Weights of a small image super-resolution model.
Model: 32-pixel images, arch swinir, norm layernorm, activation gelu, widths [80].
Rows from block 3 of a small image super-resolution model, named by matrix and row number. Rows with one number belong to one neuron. Each number is 500 + 50 x the weight over its row's rms, rounded and kept within 0 to 999. All counts start at 0. Numbers have three digits each.
After each neuron's rows are labels from the 100 images, of 14976, where the neuron reaches its highest value: "top examples" is what is common among them. Only what is clearly more common there than usual is listed. The data: simulated telescope pictures of galaxies. In brackets: how many of the 100.
# fc1: MLP up (model.blocks.3.mlp.fc1.weight, 480x80), inputs 54-79
# fc2: MLP down (model.blocks.3.mlp.fc2.weight, 80x480, transposed), outputs 54-79

fc1.256:457596578507545461559481497663479494442393494542483506621399415416499498390439
fc2.256:467578469526505511484580368508492499501509528560449523570581490632579540520504
top examples: merging pair (73)

fc1.346:559540517452431460512478524549402588501536461448499569451470477470527492446521
fc2.346:508475484422521503465526550384486480608459548526515449491485531488551503577471
top examples: two-armed spiral (56); winding: clockwise outward (33)

fc1.130:592462551572547536478447508464439583450613543526422512521514426508504568582534
fc2.130:450527480558537508517455555521516587511489468432453390473478537439536410454435
top examples: lensed arc (87)

fc1.325:468549550494534549439516507389442491495450513424580527526457502525427523421573
fc2.325:499411386478457442556492493604532517434491472541469519499524501418538454544448
top examples: two-armed spiral (69); tilted (61); winding: clockwise outward (57); winding: anticlockwise outward (36)

fc1.406:527511374478493480463484447555516492566553435530525474485421494468512580494423
fc2.406:534502505566523592521482524471483511555389451580398538466602446442489551515557
top examples: bright star with spikes (96); noisy (83); flattened elliptical (27)

fc1.62:566611542547586526428606460473574504577598524494566507573471476429537518541538
fc2.62:470458460506504546602390537577474548455444544496525499491479540590483503519506
top examples: ring galaxy (60); tilted (47)

fc1.87:470524538541429538437468523560471459399477452410444425430541564479577495562455
fc2.87:508484466445528446587487496427495510576523494558526542534439410457449391411505
top examples: irregular (40)

fc1.7:504467415540364456468465561475484541541488406449574604461478515479459498503515
fc2.7:501519530449452506566508499550558461499421509529426447477460511549474511535451
top examples: bright star with spikes (73); merging pair (49)

fc1.78:501487615483525530482480509527455517460530527594517466481556566467452601522503
fc2.78:512601408535481469523506547398627467494546507420503553519519491521503396540452
top examples: noisy (100); ring galaxy (39)

fc1.312:543484487399593551479441497479499505481442445455476611511472428442590546517440
fc2.312:472520534523403384456407472456467413457583528472574493510571519530480487445531
top examples: tilted (44); ring galaxy (37); lensed arc (35)

fc1.196:501501580514535430404475458453469479501441498479521537588501437543596522465510
fc2.196:444513500398511472478500530405541503521451463477409519602491475596503482543510
top examples: many stars (64); tilted (38); winding: clockwise outward (31)

fc1.63:491463372497530512578413530518544606553545567549572511390524520415538507440510
fc2.63:494483555499463489531560424474543505407480498440436569526535481572550459501570
top examples: flattened elliptical (32); round elliptical (31)

fc1.108:553573418621565483544464392479499472559480447549545526533538494460607461555535
fc2.108:469512574402476506515578608547525543477544561498495535485479531515426606503474
top examples: lensed arc (48)

fc1.264:572478510463444591511387445405494497505496526527509524436482552566491448468504
fc2.264:490505489546545451568623552576482509494498460536510514535521486461511574551483
top examples: merging pair (46); round elliptical (26)

fc1.394:554493478463537477468426508481433579440536419480433564491412395583469565508598
fc2.394:500572528526468527579466515463511518483434449536454476436549513354520489511442
top examples: lensed arc (65); two-armed spiral (28)

fc1.377:521519578483592504556483503566486496476538432475453579483433465506494546539391
fc2.377:502510535519435544651548465497568456574537549416460496470537428606562465493472
top examples: ring galaxy (57); tilted (50); lensed arc (29)

fc1.358:474443481470449506458535610540523500567463455540533514513463531534509461437460
fc2.358:480489555560537553513526505481521526643431515473383521522548517470524583567451
top examples: bright star with spikes (100); tilted (41)

fc1.47:591483529468520444582485360490469518422413472546535521457462463452517483518531
fc2.47:438545445516477560330541575506518449499598545410452467507483544519476521493439
top examples: tilted (51); winding: anticlockwise outward (39); winding: clockwise outward (36); barred spiral (28)

fc1.136:495405443417414438535533465555486556547459422571484483430491519521508429459487
fc2.136:583546589479502504573482596470534582505462518453474549570521549481528552424411
top examples: many-armed spiral (100); winding: anticlockwise outward (60); winding: clockwise outward (40)

fc1.156:515553553519528473581487526419529520507583463519579520543482486581507556566487
fc2.156:495548469505531471477515473462542509533390520490437445492515506469484471465508
top examples: bright star with spikes (62); tilted (52); barred spiral (42); ring galaxy (36)

fc1.61:491555522528457438465549492542490538466447444485475459530448623530558473521461
fc2.61:466428510498432431468523488502493565424495464456528510490383641468499562538521
top examples: edge-on disc (56)

fc1.395:554501525484554558445563573482597529499497617508474514603456535549497528509532
fc2.395:415478484503441499515452456485404509554467375519532436414531432471454454495453
top examples: ring galaxy (25)

fc1.27:586564496541505541567539570468459489527503524461414454504487524434501431589466
fc2.27:523542523449408489506442428489496565480607460400542434438531431485501445486476
top examples: small (66); ring galaxy (65); tilted (57); lensed arc (27)

fc1.65:492532440595558445516582480548538547586521538500562424515551567509543467465483
fc2.65:541449440444533595508558479461533487538497463504484546420537535556520483488518
top examples: many stars (72); many-armed spiral (35)

fc1.296:416550487500457550418501541528469472388529482542424496543487552461372497394538
fc2.296:595488418546497432577576448551435476535499408606558494498457469539498552477477
top examples: small (62); ring galaxy (31)

fc1.225:469547560433583472492490415491421516392427545432536442553508507531480423559451
fc2.225:427425560591434572519456545499548538599521538546474512502486525521541450452584
top examples: edge-on disc (60)

fc1.1:515510548518476477445504506511652511494542480563563531530384368521457479519576
fc2.1:509468485491559597500530532450415434663462517483401526463592513505485496466456
top examples: two-armed spiral (79); winding: clockwise outward (49); winding: anticlockwise outward (42)

fc1.53:517581555579529562492523542493414542459476507509475541391537511548544427471498
fc2.53:487539503594508506441529507572393497456462480482496518458503486580553426555578
top examples: round elliptical (37); flattened elliptical (32)

fc1.437:471499536504497446467538442452496561453519416490438555517641558535466394482405
fc2.437:504447503531506609601516499528395474562402503455449486508423507607470504504499
top examples: small (54); edge-on disc (49)

fc1.478:502446458547468492502517509486476501567456431450589534412535451636526430540522
fc2.478:565512521520537583471517421463506451510453548460495436575548567507473564431544
top examples: two-armed spiral (83); winding: clockwise outward (46); winding: anticlockwise outward (45); tilted (41)

fc1.161:531468418631549485458433453485537579501479524511491503562453497492513487644462
fc2.161:465578467478545465502463493528436417473462509497520476506416553556515543505395
top examples: barred spiral (48); merging pair (46)

fc1.72:559588471514465473417493479388575525488539513472551490472476527534416538554466
fc2.72:478450476440489496614520585529499533474495507530438514468529511494577483463512
top examples: many-armed spiral (100); winding: anticlockwise outward (52); winding: clockwise outward (48)

fc1.448:478448559535549470451471481484468503436543522523451524464525471504359487486526
fc2.448:543379599515473472519453502603449521499493520482518556528609529582509556462547
top examples: small (56); tilted (38); ring galaxy (37); lensed arc (36)

fc1.467:526521438511475464484502464528484559478427458495469555518555394405448547519542
fc2.467:525515492504557449502550560537498541484335525459431545459509487507453547518479
top examples: irregular (97)

fc1.397:436487424577578551466561549424609539428401547507568496422483451476484503466551
fc2.397:477476524486510515437521552497378488515444517516569440501497500501523575502542
top examples: winding: clockwise outward (35); barred spiral (29)

fc1.146:479457605561517544552488460550536579511527416442480476489564492510483531555523
fc2.146:549451397509570589454572533511465506561507509469497569537560529431503496455522
top examples: star cluster (44); edge-on disc (44)

fc1.111:551541568402533542560557544533515510428506450445529553507460546462445511551479
fc2.111:449556407503476572507443519491556562440484500473391408536526509574481517404405
top examples: tilted (79); many-armed spiral (75); winding: clockwise outward (53); winding: anticlockwise outward (41)

fc1.99:481464524468611559508437518491479512493492451541531505517581501501382471530601
fc2.99:536540501503455496484522447534424525530548509498535486471400581577489594513497
top examples: bright star with spikes (79); edge-on disc (36)

fc1.300:506535616570432553571501500447433521521505423429492519455509549538420496494541
fc2.300:476500478440587609442475454502519444550447442516456517514512506499510518398485
top examples: merging pair (41)

fc1.191:464492457390544445396487426476578504510404556524515478553592516529467463506572
fc2.191:512449562547475582536418558545478463483476469518432482454490502455464517479447
top examples: star cluster (63)

fc1.164:399523418522530505526528466447582472673476449456567515462430568543443593549540
fc2.164:598477525446495589469474522555487529407528561654486515568601506448598488509464
top examples: noisy (83); bright star with spikes (60)

fc1.284:407526481537581606523519571526479488546576539462411559539536422426465396470550
fc2.284:503403442474494502495520376575551472440510434487557444510496590562499612442491
top examples: noisy (89); star cluster (40)

fc1.241:502504488473527506575600526472512500484530498535516537502447431536447497451432
fc2.241:565420491467437437548530576509509567469562501529578510447420551548441507465492
top examples: merging pair (51)

fc1.436:608506474469505544495560518368426495432465417496543526491567487409507448430500
fc2.436:405527456547526399521500565638538393622576530477485467520404547527474547574455
top examples: irregular (57); round elliptical (35)

fc1.158:497460549511505427528558500493503559491463435438488590503392480542628423417491
fc2.158:556437409561549505565530472455623483463522526467606471488534434547423490534485
top examples: lensed arc (100)

fc1.217:545595456546501490516445439465540516544400490535565537379569487585535516546466
fc2.217:634512534484514562531612461528493512484602512515416406473462502458541488490467
top examples: merging pair (84)

fc1.4:552545542471489517466413584516462546415459487451488468470488484476546579474501
fc2.4:516518531480535524484507526501420530472564540528489452539489564447472399431651
top examples: tilted (85); small (61); barred spiral (50); ring galaxy (47)

fc1.380:475579527432509491475431448461501418459480569464431549629529534453526467514552
fc2.380:504491656533478482601553475527474569599521429486520491451477459543477571536498
top examples: small (52); barred spiral (27)

fc1.240:509557530463598518485448401523450563533506469551532504555454409508477514510481
fc2.240:575487509538460459557528513534515497458507476485483438435606488543568430486516
top examples: ring galaxy (50); irregular (30)

fc1.320:515435592518497461490534475525518488408516587411514437556425550478488477493473
fc2.320:538529423545516534472426480456432409535466441533493610412537428433485441479567
top examples: barred spiral (63); winding: anticlockwise outward (45)

fc1.347:535439552548466516491550486386498531474567490498492504565520495470561467568564
fc2.347:572569448518472555430479538548553504634503473561543453420523481523452485486436
top examples: barred spiral (76); tilted (50); winding: anticlockwise outward (40); winding: clockwise outward (37)

fc1.105:509582482579505614531479483539439520577374435456466479460468583529468505415453
fc2.105:595445487413474461570481511396502556427519526636529606523514438481475436551472
top examples: lensed arc (29); star cluster (28)

fc1.410:547528492479506479502542547497442568508553560426621594466435520437536513478477
fc2.410:491502503501579509556453422600506464473527441471492445472571390569487519519545
top examples: lensed arc (100); small (68)

fc1.25:546536631460460479458401473432505517447503436499519596481516495512552543480462
fc2.25:523559577478526460466493509441467522526481434471539505467450502533519466560524
top examples: lensed arc (94)

fc1.147:440452485560438373497622543513385502526396481562511527453462446484529460526551
fc2.147:550531519458535553374409405497586484498520535420495408538519485594557519579463
top examples: noisy (100); edge-on disc (49)

fc1.60:495460496436412438529486504468473508421559502487427531500525454390508474482459
fc2.60:452502532441559529465516426443547567587481531529506481541547500469505504521562
top examples: bright star with spikes (53); star cluster (48); edge-on disc (28)

fc1.59:556433549482486391520421476501530561545510463541511511473572496513489589490492
fc2.59:503571475516514553487600543481514435476455515458484468537410526567492407518507
top examples: noisy (65)

fc1.122:473508546568464469519508582414433583553472552438563487484473503491379530431439
fc2.122:586510505476558510555528549562491545513456468571447501438531644432548444448492
top examples: small (57); merging pair (44)

fc1.326:530497557554581521546444456479556536495556560473577477491472465539396470492495
fc2.326:513638429463517543448517451575419489489479595536468441442449449508520455472520
top examples: round elliptical (48); merging pair (40)

fc1.386:489556488595539487442495524538473551463519494551533467606505448373402561537461
fc2.386:445560518510519422510453431517527426534392520502486579411494456471478448417532
top examples: tilted (63); two-armed spiral (51); winding: anticlockwise outward (51); winding: clockwise outward (48)